From a checkpoint of a small model that predicts nearness at each pixel: encoder activation swiglu.
Rows from block 3 of the encoder of a small model that predicts nearness at each pixel, named by matrix and row number. Rows with one number within an expert belong to one neuron, the router's apart. Each number is 500 + 50 x the weight over its row's rms, rounded and kept within 0 to 999. All counts start at 0. Numbers have three digits each.
After each expert's rows are labels from the 100 images, of 14976, where the router gives the expert most weight on average: "strongest on" is what is common among them. Only what is clearly more common there than usual is listed. The data: rendered dice on a table.
# router: router (encoder.blocks.3.mlp.router.weight, 64x160, trained with AdamW), inputs 40-79
# gate: expert gate (encoder.blocks.3.mlp.gate, 64x80x160), inputs 40-79
# up: expert up (encoder.blocks.3.mlp.up, 64x80x160), inputs 40-79
# down: expert down (encoder.blocks.3.mlp.down, 64x160x80, transposed), outputs 40-79

# expert 1
router.1:505410562480484504559590385489479530451583534502523414543483575445502499480622520506467573488465405466456618438466450424
gate.0:330401337476465498501425456436534504524449538530436501594519434548511542450422480462512445554451507478502436431531450386
up.0:560395487468579502437536483569447566538546454461493489541503528531422503557390425549501473501558457495465435530596532550
down.0:360479546465494484530505585559499518429448558451441458590522553541510427527521433537563519524442438570489525459504489420
gate.1:490524381471601543504537549490508503436482459545463450476493479560513484501476505522536507520495424440477408506512490484
up.1:422517487461509421457528464466416495528539510535506504466508508531515567429511468492479468562473497445450451526397509490
down.1:531563471522453573584627629487524551514518483598543555484429539557443486467466521525485506488440462468548442594481536512
gate.2:433521567526382489542513543489495454490500444476439483469501519445501472555502560377475497559480590487521530550570412532
up.2:593556471488462497357586452564516450513482582506577514506541507562497575480534496545514557436532523561520484466525514581
down.2:382521440476419502477571562469505461475490498430439548514502490446492519543462537538453548485460530488596516370596542546
gate.3:500623459451494615582564475466508516447594622477511512494532517534494470475380544437508446386521558476475505480549506559
up.3:509365418533534579503460414472487512444511568509585522508521514536406490479530480391540485440476525555443427546571470646
down.3:519535491514497496431441508499551431452578520450573528526561594475483483466543438453551497463526541513565528494522513540
gate.4:588566473550468416581447512507563563492509477517639451579499505473542492579547503451492530473479607583490452478523420515
up.4:558553551518378610455533552448513431488514614534479447476458456469489554533511576413487445519586510459472536460490475500
down.4:522520503483458508531495500470562457427403571366482506397433581576518513396506484495478473453525441571490446516509555580
gate.5:435520453472478501514520516488482505472507518510459544514521509458455518415462534454498524504544497481533420534517455467
up.5:441445437486518560501520494545488504484532568526436509514554524417490526463499496519487480464479442463519468543535464492
down.5:569535560472530609499551500534414599521433576515565500484432611490482404414458448412422460501559606483545560456500548500
gate.6:569484550537535533547494473497502545503525540474517397526475484530516452479497484537502461473365493435522462519510511506
up.6:653444555541509560454515480488508519511551572481553386557484472477447494473531415413525425470395390486479448555469514492
down.6:512555452633376541445521421628463604566532557552521570540471553499461526469456535569579533499447452528603558475405526525
gate.7:431391539479448477513516488485497568537544531457595521472555490612466565451557425531490460507520575511497503537426474537
up.7:416412553470479514475516527493438495532556507421515506456529531628445533406572443503488487453497533469542495512478529542
down.7:477567437457458474480498455556395527528577524487473436500503441488442476487457514485523501477498612467530414431506541346
gate.8:606476540584422511535453453487512520475528549486510533524502489469426503499572457467479467523530523538427493402588495425
up.8:396475469510481465552579478484517460504522469495534521449485502480564480467530451414516493533571517591463516470443422517
down.8:520467565455503511545525561497534453551515470544567572571465517551518512450512481461451503489543603553579489527446505466
gate.9:516531563535449474587551543536388473500503542545446415497513488527501574486558421494514421434458474484449532574416516481
up.9:430498557574473451420573556489469526519540552517547470475488489501507504450455534446498575430462559480567538528438459547
down.9:484442441484511493588511445552488547463450595585567505357567450559553454567500509551569553503563519572525539450529492497
gate.10:476556549456469552419551518551549523500505544501446459520467505426469552477524532483495444539510541525516505536413469406
up.10:550480497586454523422436559434534533496449455472586532511497493541399485520568532503455500562499556523458473469460528469
down.10:482440530494562487506497519500534520514520451497518487520487554530440545533485466495587527530379493466547551485542532491
strongest on: dice: one

# expert 34
router.34:539509638563400390449412500461438537470477532515478528543514506492484471478491453533526539586517478486491522524528398454
gate.0:593469532554557521563438463447469526521583458436446491491541499498486600546515510513506515468490486532461529441583514518
up.0:479574537548466535538481457576531599497464521461514438471546505548471569435593559566478593485435544508488450555495455589
down.0:533473537492509522488461524524564395498478527559469531465503563496443522438479458605463514502464511440478471532475491569
gate.1:543460543438447423515464497483495627518504497519507510510509493402562476515474471610527481506417363530539506539419516428
up.1:497479411480447516511529524463517444493539486573462520497484544471602521466516428448505451507482437509512571510486562443
down.1:532545441553505490511503478494430436455438388456520509463508483439516449468494466463522591420533461493526496479640497446
gate.2:515512484558545539523540580384495414515483507515473582488535483498464515468485531483522565444544478442523522469512560535
up.2:487577541478475520527564518491540419511472563551538536507487493549549490592519504605514552396500521456490480470438502484
down.2:583468532487391477505518525531534387522500534506517436433511555489469488515456419583443562486676533468531473538488529515
gate.3:548451498532516525464462492635484415499545410526478479483522523555497473402421513463529564492447393395557487618480538554
up.3:460573517452486426533524501407447619504419548435488505534506502461530537579524462508481492493511545532441462394520454454
down.3:541546606512426559418466427489553468519461556549572486458381559579419557487501588485515462501433498527544450600415538504
gate.4:514460436500500543422503542449586414532442443476549583481494504592482504457519515591508489500488593554507449458452568485
up.4:464521451490479468463534478408557462502431485534496539485498479441575482540476596497503508540524439524530478356518550492
down.4:405518603433550524504482451510478431507540506457461534510454562473572431466455457420481524563549502507523521514438543533
gate.5:475523637466465399485495420428491471510573530563599497482507473497461532529636489478502388463569400471542520566395515482
up.5:489526403521564485553525558510521372496505394528521464521530518491533498442373462506498491448558452462529499602505449479
down.5:599476552559487489572429478489501519599470506450507485474499512485544462571471519430468589506465452451475676467431443462
gate.6:394414577518611462445500479498516581491606563523501516517492469505443492513476487533501593501420414571498546492452626483
up.6:424517572484652452458460472530471494472546521538451502475483513499456474507478450424503546460520368564492543528410494640
down.6:465570379472529514461458392491400529602634430455498437524462491473480518535513520428468428515473513502485473490538485529
gate.7:598555420365533509593491479522534490528452459513434650532505485490529444570549572412490478477540452479474493497571478557
up.7:521420487470511468564466481425446539507513534543561631533497472506481535481524535452495437528505561518508450520671465581
down.7:495491452504448480469528557552474485419455407521504559548488485551461486551488510548471604521449571478566512506487581594
gate.8:530581510521582591525445519526454445505519517533439471473459511487459636509500522544466423479502584503471511509372550449
up.8:480448553499439437518549477429526498521485565467569497519518462504537387462631507475521514521514459528513469498644471491
down.8:622518511438443450476475449437401491573558485483542450615454531502502515499517535425417443489422517524500473471396453446
gate.9:443537435480536432493495415449523458481488430482442523452503502463503396495494523563505417543590552541482502480595477374
up.9:563420585466529511503485538535518537494527552504557458538529518555490609505476460468465565460448456486500491568403527593
down.9:692558542550451472576458410576478546586570512511489590449478432534487490514519537479516498434523532508468528482566453524
gate.10:485471441490548430434507525590573446532592527480550531447484520492570578525432506464506449486468484368544545498415523415
up.10:493499476453402470498465498491457448506424494535561449489523471426484449512667581538503483508403497554416541416526467516
down.10:477365290511497496335536527486442476517505506497511535425475520487534434462543477488562585592532529452575556525522391472
strongest on: dice: three

# expert 44
router.44:455456535468472407509505522485472502537500538527506519502511632581475493459589438484450511433495416459504547492454455504
gate.0:375495570575555541389514446395474519545533503517494536535508517517453554561470530465488470478458537623443431483442510556
up.0:577466524446431476554471347595506472549504536529430578463477487513539496496473465497484443454408476542560501598532581537
down.0:529444525537513569552485413505588505417537453522446499531522571577451496599506570484520453415568463468564491444463463501
gate.1:424496425372491501462458505598465405490497509502514462435453508509420582580490524404509454519435568490520553527518599522
up.1:487495528470465563504458428457496513496462525416448489531496508449480566617393544425510465518515552505497534485475460594
down.1:476598490563568484489494512523553531397621463490427478423483559473527525584541461494511528499480477529587452551479448585
gate.2:545471552448451449460539471508529481480512526608445476452520458476613485518526477531511501501472396520518491498500509531
up.2:397482457587535608511495506474556536535587477562629601529467528521396470525506487520502500443401449560468505494571532538
down.2:577513564438525569442516474496564580394431545463565479470529416429478590509561471511585562453493478424606530525443467532
gate.3:540461448490543487526526578553541527532490455577509517510490502474463393481425567460495501520378516422442513495544519444
up.3:547538523479507567412488451547409515490505475481462500558472509545549454435433508470488543415493577530537510567495460581
down.3:570481464496536442429472460543510440503565444380375490500440537481545529541552517461577485512519483546471480389469464484
gate.4:559556604491411437547472447540439568514485586544561491477531511460487449496489541495517557424433508417491564449459474483
up.4:509494609468449441583440525512471554493485569487476494492544510424491496481485560476516515467444429471525524452421368501
down.4:635538394391448596458542482465503495505360478607477441519401442465461605570518533487443458416506575610540446506555525461
gate.5:456554512452569452481513532406503429492487495516515539483533524498428536508508471438516483495497499438480485546537512424
up.5:526513598560460545381438511488584424503580507454524492510468461590578562439518469538475497491462453500445454488492467539
down.5:505434501529572564471441534501556457456503495505530507554489523495457545459579471500526476458517513480486484573540529488
gate.6:487484501505545497475444471558501492504475492513478500567487506498425511425463497546499611502446455489490465389415561523
up.6:403498476532425481583504513441461554473469539506554465438531449504526495497548521501499526468542517541450529597567494532
down.6:478501451555460429498367447439587541601451495490463524585487462544490449546485470518497464551474482566475437553531359465
gate.7:592501495427546546478500510516508548488476528521505583485489489551416518454430542466528419569537462468583542455603519580
up.7:428450562497525560632502451491542544511506550526477495498495511574451483552461483386493504520496468490508519449495565415
down.7:543524525483481499549603524508452512501551456556491509539510564545605501547418438484420459471566488480536414514498560447
gate.8:401512514550511497532435514536493493491526589494536441485477497520432549487555489465496584512489458467476533515414446550
up.8:503510543505525402577515507543509480474550489531561462486483501514489562494549474333490489539443456409531524472306457441
down.8:512513512487598421512553528634471447474433514481516589440501601587596515482508503477536416484531501430555505479431509499
gate.9:448531524460517511422554464459541488466497466503468504504484535555484434440352444476503533439522505484525558431389584471
up.9:466520497469545533429533458468554453486507438508468503480500531541500440462348446478514516444518512501516555391385570440
down.9:467408527543532577545494435463517438504426562575466468522510460540551505477512425406432505403564540580511436484531467393
gate.10:519535495465503507523553516493566611524474454522487558497489544539560472577574494540492461435528610515482499408534425478
up.10:552487413415457421559558528496488614523429455504412620483501477540499486514607477524501464470419567560488452438462439484
down.10:372498465512460539472501544453421439468519507514525519522556534561503520367481487438368577513499540518477481444494513451
strongest on: dice: three

# expert 23
router.23:501496499508481509494469494506603482513559480512495482606577640544436441409517510468538496489515453416548488496471404378
gate.0:523456533538466499605464466493449497525486609577507471509487525494495558518463429549503570437487533547465538571434573604
up.0:505538532531525510561449385499446427538433454508579611539521498512508566461448518457500491472476466533463505512505546458
down.0:495485449571533495497471437601439499583456473538516595542431598531465548415488447506543613481460446494513487599530546495
gate.1:541489464478541466521505512582475464490538498527502473533509487452535512510470473525536428406547482478533483437594572473
up.1:413492580473489500589491440498502482506506510535546507502496491454477591458561455516504422467504431547552514341519568498
down.1:517436352511484517475554506515461456514550552584436575512482580567488514505557513589459494400447558594625521459520503487
gate.2:543453533509488586417473588568592498482544571476384497540496500402549534566601519525518484555493507503485475444469538429
up.2:556509498536490439659536479467469465476467527547572485459507493575494432412437510501515509487532505491482525527463470537
down.2:513390459469531540504445533555458620437528500541436467529431535552543422584488455566515544467505533515512517467546625385
gate.3:499476520454485528417449423425558489504491486485517522502521469505619661483498503533468465541500482430525503503536610434
up.3:544570578459429484484456442501504451483586412445471484491503488510488541527601418457513398512452514466473490442438550486
down.3:534502476466450419508460505425534453389584418555499448464431542439380534520492502524431485521538595489487439543517542469
gate.4:489520504519473519582468507490554520490462557511457490510494466591511545509532435484519423506449524474458467528402406486
up.4:480496454546472531624491445540602491479514481489483462608503492557510586452453477511523430525450535494481523476430372462
down.4:497524475445486490449416408472541562544480595499507467479465527506535546545524507524526504482466549495461571456464482532
gate.5:483501507479486470544525468419600454558412553536504519519519549582489517460467488494488522461551449569499500521592466445
up.5:526498457481485448500489521523575457502422540636487581449509508464479485569453518513510517548518487495547504543544509556
down.5:454596466532517409406490586526469489517440514433506451429425429460530486410495494590441532514446477522520492489563551632
gate.6:401461500494465503556476459526493447507538489514358491470488470544496511465521421458477449517596498455520431491395574468
up.6:420483506455473620523493427486529425494536458450372464508470470543496542488464488465502477473500545418460401493366518492
down.6:500436548491518516479515477457416455525484515456389469492481616482445559481506485489460430496551468454437414515495474539
gate.7:481560551619488503570446407634521459498440483526561524505510504505488433555514477527520589506460507490529559452522454466
up.7:421554658539458587467541484559479504514385456471543440523546516557355549502468434458489525503417471480514472460468497440
down.7:550433493550522479560580560518474502521507587514492638461491491507500413422482519498483574481479528540473502482536514550
gate.8:554503515497448496544499450514440515503574480422518422471496518495518509384473457537496441491446548523477505485485576451
up.8:545495502466464480527497467534452491509593471437536434469483526486490514398520480531506472496425581503493502513478547450
down.8:500469405520499530424526473620514556460519441472550411474462451481614499486530488463450486470413515569538378541541518477
gate.9:532540481437491432472475447478434577492517552461598558540504440496562492486432462518513545496439556483435437467402508582
up.9:535438470464504526471538502519524552446498504557571547474515516549447501580580440552527478505502524544527405397532437563
down.9:382458441468367556587566567508536523441490452433562524528546540470507547550487559550427523530555558522548496493438531618
gate.10:501463501458478516566575489513525435485502504475442454469510536491471518527418499370507571518503522583457564507354501434
up.10:372447499433460533473480375565590484517476520508458529474499466507546410474584509422481542500363509478545494395415466464
down.10:504410354518533464460506464542486414500516485531465503445585634445464497454509408448514508425415537595564502531528462485
strongest on: dice: three

# expert 18
router.18:504528439433430405489485438579538469512491536560467461480506499509458514398504554488552496521543487444504639435494451410
gate.0:555553553449555527440432503460607563517481529565491483545495484494510409385583525515493432529561533451448466394562386449
up.0:484445438501539544523470452496537607502589474507558481513523473486454487450534471494495428542542547529409500519544416468
down.0:482445503467577513460466554437568448573528482466584485473553472495562546503559540585516402525523482445456460578423506453
gate.1:497553531547526490481456594467565552476589368479624495485542473387454485545457560512503452559524527448487550500556503428
up.1:580483422444432584491509498513563507481504476469599513533527483628474528463547533571500409440522494498485545454544580547
down.1:476480559539654437446488570563526472552476374461485562537556505466479488464529474529471400568427471455574539451442542535
gate.2:469552414522504519428405444518518492488461448456416559529516495439567467510540437613512495437489393432511478549562471555
up.2:542407572492531464609532531503451533510538542534590439499494483554498537501478545430485484578414589521459488436426543415
down.2:423470523588586601570545518451511535546478603469515538519528538561532476498503471496568531560511480473521493488494513537
gate.3:521469488589582541465462550433488476522532542408529495500477513475616506477504423532490493474560517461527514554541441468
up.3:387511484557435432516517438456487449522472459489433533481559546517494485578549473401508445503488597567499536545449351538
down.3:444553513584457435522456530488474543513558409473499573538526447472496413484470479486500482472515476431525482377463472493
gate.4:421463483483563539431556554395469433523421441496511501481491478467484531492509468518494478501540421474443460580580462555
up.4:536463546588461512500503523542481453461502552458601464447515487514365585436533450475497609489541443499532521587365501441
down.4:490483521537523548564448457538515481525493489459502473473526566442445530484498512484456546508525496481485531549527434509
gate.5:504536469509451506493500483531438514491555561577543623453492481458588533535609494486516505555460539453507530524544453548
up.5:466415461479455540467540396571447481523445570514496497461511510592474512478463493454474467596527495556463514608498527456
down.5:369428417528472540523488535532512477487522596480455535560504547531506438455459484460494424525577556480500559519561483630
gate.6:549510401544460445492529523472455560483495404486514567491527465439431413505467518455526581476413480517591485451520587531
up.6:373460424516504580513427522527481532457507429480472541463497505494540526594513559490535516526478411470579600338536506544
down.6:359528461539445469526466491463520566554430553460425486576533506517567586517529434489438481484480481493434506534523516518
gate.7:522574436473500528587506498669510542464495447527516577536461512473531536438438533476499477508500473479495448502529463451
up.7:554556489496520538412510471557531466542539462514522552515496537490450374440458447431501515569576516440534479517543461412
down.7:466409409469481525546473454480530483559517438549555473461428526559491492513512513458439582539564516519557506502440521484
gate.8:436462469550444489483527520460554548488417494503481507463488534390510413530578430432532457445414546507545442521497415587
up.8:519588500533475431530517475476566507420417452513445449501509530494393533530403452474504521466369504489531462457498501468
down.8:475559502578571494519567501542451448490517523518485529499484524539455508463401553574490548546467418527539468439417516497
gate.9:569577459504496550427586420392548552487578475460634432488514461555607514576522452567514541522406501503526470462464564415
up.9:437494561546469442580475470486483495470504538515497552456459544433447517435449616434499508494569481400494574501514516572
down.9:508453460401463486503532470485509530492476459461598447419415477540494564558488556428511459514395508512507567441500521507
gate.10:510453544506535501475433511440441511497538506508533562510483456552544520598489492444491472476464446580516472528515424532
up.10:509417491523454540473508553425524522508391535536513507536504506531533568528481455479509470504411508592449446582602392544
down.10:461488536551513532471426532524485433457406462458463404534473502555458430452527468497527469403532485568415403517569411477
strongest on: dice: one; total: 1

# expert 57
router.57:469504508516535458455525518444467449506463504592542599569547533433534527477530495486480526504518517447356557480439432465
gate.0:450463489466526480533484472527484454486510476507570548504471529490586416541509454464497477518426495453553450415480442489
up.0:509559512478476431467457526468446500489600585480639533494506472534502518438503500433485364559522569537551418553460546554
down.0:515520549535523518455552513453400528622473534453672611435580521522437504421463501468534578565535464490458490495488513502
gate.1:551507514424478492413510550543540561451491454435585504466461509414505437493481473512498441502501563487571502541601459526
up.1:497448481437470547415496558521508537462475413477535513501486514379501547522487552644512445507507563495519546545456504540
down.1:556488503463515487552518357520482396558540528487540507477471508524498570498444442422469499523495503522566514493527469432
gate.2:465530532429561468478495477480530513507373451488442502511494530494506588523563475467493511450492491486441454374657536559
up.2:497471429453512444499450474515484539487597471491546514444469476498484544512531493488504495553549451482447460474401450425
down.2:455415466347588503451533478607544461484479488539502457496433533533551488493538453441472464477521537525514526473477513471
gate.3:455474524507470436488435552492593536484528449503520517509530482596572479439553524337513399589400493449513515377517534471
up.3:466478448482486468522450553524580538501527468479461527553495522545559494420493584425500394537469409412502502359460538458
down.3:477506493557418503490412417548441516611477570488538451460569502471429445480458498517536506588602445548455412559465584532
gate.4:592529529479381545470502417472612443480423526559474490463519525500493507552566481427510513520568590510495562601489462472
up.4:543517543460611584578534458538536496528508470546481468504498547540619525501509436542469523458375454441436432559499508550
down.4:476476521588472484443585519374421500408452555457517541544474579509523448484507506412450467449467468456407553481458545510
gate.5:404471415502474496540471403566536552517559491528432496466463445557547466579460468579491503492533576547502455662432636464
up.5:507486550456525483445500492473589505467546444467575489461531475388407484466459511566516421498517564459495488497541451451
down.5:551545519450549487498490471500473577374455587566500489468543531512534588433523447438525593479532469545494503556471409556
gate.6:575445506511511538485451531453527663496509592510452496479577515429487400474510603469526517482420569524509465439572459440
up.6:522470445409523390480414503501561571469532595555523504516552511523492501512419487463507461535426503454497558481468589520
down.6:575428487394575536552441581490429445461537555562459508458488451533459464566579497525545562500438437542427584544455519615
gate.7:390491504484493548554473502456477514470498532435481560456483498532486463596460440495500543556501490504553513474644574528
up.7:605428520450525461512544507531487471523519499555501430492510492463528495464538578554504438502501505541428512481279470431
down.7:543594580541501509501566535466459453541623461413547557527506400478544482457471532520500452548546573489509458525508545545
gate.8:508519579514488484382512489485558458498440512587488528447502518404626531452560526508521478540617430505521582498532435455
up.8:555472505377611443516480470554526452496523509481493481511495501467448599497557478491510440485557426438473499503372393526
down.8:568429428468484443568559455494429474484384523573500569497541455494548500576505506553479527466498434441518514524519513537
gate.9:505488463550442439545420560518430465510521530499502559527508505395518505544501472451492540534580452497487459423508492532
up.9:521465511498483404500460464491402522480485506488554506510476537506502499545397539384500509450493475487463492446486566525
down.9:600557449545510550474478449507500554452470405576511444455425489510466556522549502557575650447375372398525543555491466568
gate.10:524442509612452483477469516452395510501481462479524581527492465487559449515473588417484482546470467537497464479499677550
up.10:531466526571444643489526478495423548506471513583556522483471474546500463404488557555481516531482477535504395529522587493
down.10:412434496603576502492535464510516503429464642542526509588549595507535479471519512578454547472473482448506472586491529572
strongest on: dice: one

# expert 27
router.27:476518437484480481549534518539561501503507580495434460469484575519497506499503519464477548533493558416514502506419477479
gate.0:537490517531504592363505495491496511538548507458374459556523513604532533506513497468508402544494407422527477594492471528
up.0:495516556595529500668514598590472510496590415542531490468528496507559579485426601477537467511502469450475457512413528463
down.0:653576550507416518581423438513591497507498409528591493566600471614564444567441530570562489481498553448520498504399517465
gate.1:543468566496544535513465536479528488554438499497547551536470457560511685551438496453503408516505431537531515507547541496
up.1:600441428420446528465480527537478432523417475498506505577503495556589505594504539583507388501557514461473426523495583498
down.1:520525536415457564491547509573397495539569508508543429445507447564455538426456570571494540527514402548541426490434540490
gate.2:631467529500484541518598362515552517523440583446511519451549482500476501511477549465515466489500498597487402484476425527
up.2:413498531537519498532510396527470604535461498592531489487492460418510435421608578597499476494436463453471570448427435501
down.2:490411531466483500506541562514527522487557468522463524491472505539444496476531467601485470432316530550553537497385450448
gate.3:375416454483578539516540481487518553480405520542469509470489450531469504506515516451497508497551547551555501517588468543
up.3:530406334492585509586559532470582475509464491544527520480483520450466520511420529504517467482477584576545477539521539507
down.3:445463487379477456428477533506504505532530480444541518465495448447501478460552460540532550442490492583458544542525486472
gate.4:494527471560536455460423504469485451512478422495512567441541509442476431469540616470515580493540534493537516546449533477
up.4:507537635486527572491503442554481567579456471481513452540489514480529529474459479518494547444520417476499418521474509518
down.4:416524501464484526482517485458515439540511512517582511487421539540550515465424528538419486541540464483521591517396633498
gate.5:468608510570442535534413516495518512529500496451477385486544505535556464614523471466477506574584497496403510431568520471
up.5:488494481418534453484535517498487434488552460453456503519501473478560480440524507476499540540585450508443436409390532489
down.5:493460424470504469544524450491506471424585471507424521597580457515466498586457413530518459417495520511523463453486543473
gate.6:500562479601438503513515470411436463512514561549567484539515506465542540469522527540488492493429512508588518664482461440
up.6:430487542440486552396575529518387449501425551516525463415469519510432451510567397573508514481516524498484529316511500549
down.6:550437511522541457498537517449480445542468472506476524511448423510489489456464464524484434445542501495428500515535528473
gate.7:540505585522465545408457499519576524550439537492465488502491457516500437562452537644501466443431565463468511523520509513
up.7:421513448468512504472576474509545471478546487476435491497539507507471499405483510476483592529509469493538491527345564482
down.7:509583488560443481500552524549440509490480525540453516570414472534500571377459405523556524507474402473551435451528456462
gate.8:482526513503440524509546571480630392491529571514491413462475519516419528461497547541498453468587419540432507539521491470
up.8:607539504508530462564491460461509493531477578539552465588446480558397527420412610551506417477576445505475445516512511491
down.8:539501489558532457517524425555436578428476469581386597447477629560457551446521439519513571522436498570581537483539528520
gate.9:552502436543488459478469447540356487488536494407392517541504506408287538429557549473524417540500525570507523548592519548
up.9:409530594528618568492469477472489618495501473530558403530482492529557512560520548496498450534427445493527443512366437626
down.9:527490634506450449350479476474494428601463512472458555424506471524482485455515495524474540428500518494479450518554546548
gate.10:536370502545538564471438611508543480495517538481469402513503502539417505447537541525484420557552555475413497410510529517
up.10:523536529390466462463542479486458654449566452493540543489558454474550465470512467521520501493576536557570478486520424486
down.10:454488511639473583593577627543516521454578461525428467505472532458521600510535446492466507491548434533472453568401511420
strongest on: dice: one

# expert 39
router.39:479428512518447483543518435465533466469513460471412440514473583499553470412480384544442478450488493476386544490407438466
gate.0:486459500524559557471470474501552561496492595441474390507464526536512512506486543515489468584506600494513456467434579577
up.0:381510390577542514508494504465566455452599546440519508542474485526566590436465577515487411454557439475442531573437553461
down.0:443490485495529452488511427507433533508645469443526493543514531537526479472507488498418526540528542471560525468461599495
gate.1:474580448582426479425447494558427568489479513478544571472511518567482457477512507430496576581471494522555567467513457602
up.1:501649548542394495446339562502391517479504525448560560578455492510511529543557496437510540483427537491470490452528462572
down.1:526436456510479513535500561383383518464510404525441509487404505513502563554512490459474432491513497513543567426478454564
gate.2:496628522538560489537499528463431480516478472500519579522499480549611422573469485487519493507543545439486506425568524500
up.2:471482645467461450570457483510539483456488485430537450483501548575504492518605532568509569523550463500506591522440487513
down.2:461565438450508504505487465466537537440494581497527523507472532553506479442461473515450427555559506550636544479525510497
gate.3:452540499516537469413527555541405480524560530559463518479472468568528495456531581470504466544559460554541511571506628434
up.3:484558459505449516555467457494525423479478403465613524544517452480501527501445520523504554511476459449501466370512460516
down.3:560522518549538514575437463505503580578453442557469454563510480444476446475484468413511536397447545479503486469521508506
gate.4:481435474568534505538558544490546547495465546468559554558516480421453529461459520528500428499585453554456463428450532532
up.4:485552489471511482470509506513442454508513446474437520470479524534488394491548524480488504505507583482491563499491467473
down.4:607476422484517455488497515505457461585493555480559524419492438480415440414473525428516461574527508492396513561561505522
gate.5:540492509490491400506503446510413421508490500527453515482484539497480492427496424501491495560452467429500517558374385472
up.5:459507507506488606483493540504587568496522511478550495500518452515531510568513591506503486419548559554512487459605604557
down.5:491485518520608454525483534570529448610535496633456516419463449451501472441465478480454574533527459451467646516439397462
gate.6:524424519500557487555485474537456654510538525498546545526507525439562484524408430491518481497439451444559461408456484504
up.6:470517487511486571434495578423479382487463443561465490517475512558434500538535584493488513532568572521514543583557512535
down.6:520491488527432459531481428543485557498516537540440525428534497555459489439472503478532613477534457449524601527503506525
gate.7:484511434496566492556467589494507414444453460560476524500512496493450464566435441476526510479513479445468513441610537399
up.7:517603482520447493472549493502460525545553492472478502472507534440470521463557530484492499439504520482528541635502503588
down.7:384533516428503572491565457569448577469419500485514557547477455556428537511520483609470540442454505517488476422546585473
gate.8:564510526570509441500499418543439460534550522502470463536537500548537418383445469557495491505481478488430514479388553510
up.8:621554480578536445479471497511542489489497471477476431531548504535551464433401489553490505532435463442485472500331589455
down.8:551534557490471537569505417454451510481437562536521512463470472520535430415500534458552535585500535481491519417420455476
gate.9:627524513525504493536464483465573466511490516511480529544522508494543494487455566478513534554470568452449496557504511419
up.9:559550569491466482530428488459522458491486559532492491508511545531491444472429577479500538551460528460483506559547524414
down.9:513517493521392503519585587493484558439528549532522502420530543453465532580445455502485494407518514532521577507468459536
gate.10:519497495441525550537406532539470602469483485510556474545489511646489479536606497485536574516554488472500539494507537527
up.10:517470479438658441460551523460487457499537482490535519504524517490522486488534454489513522449479542474441548504535491395
down.10:468460561569525542500470440498448475428594486523476531472538456435528458669487522492469498444462586477477460435478576557
strongest on: dice: three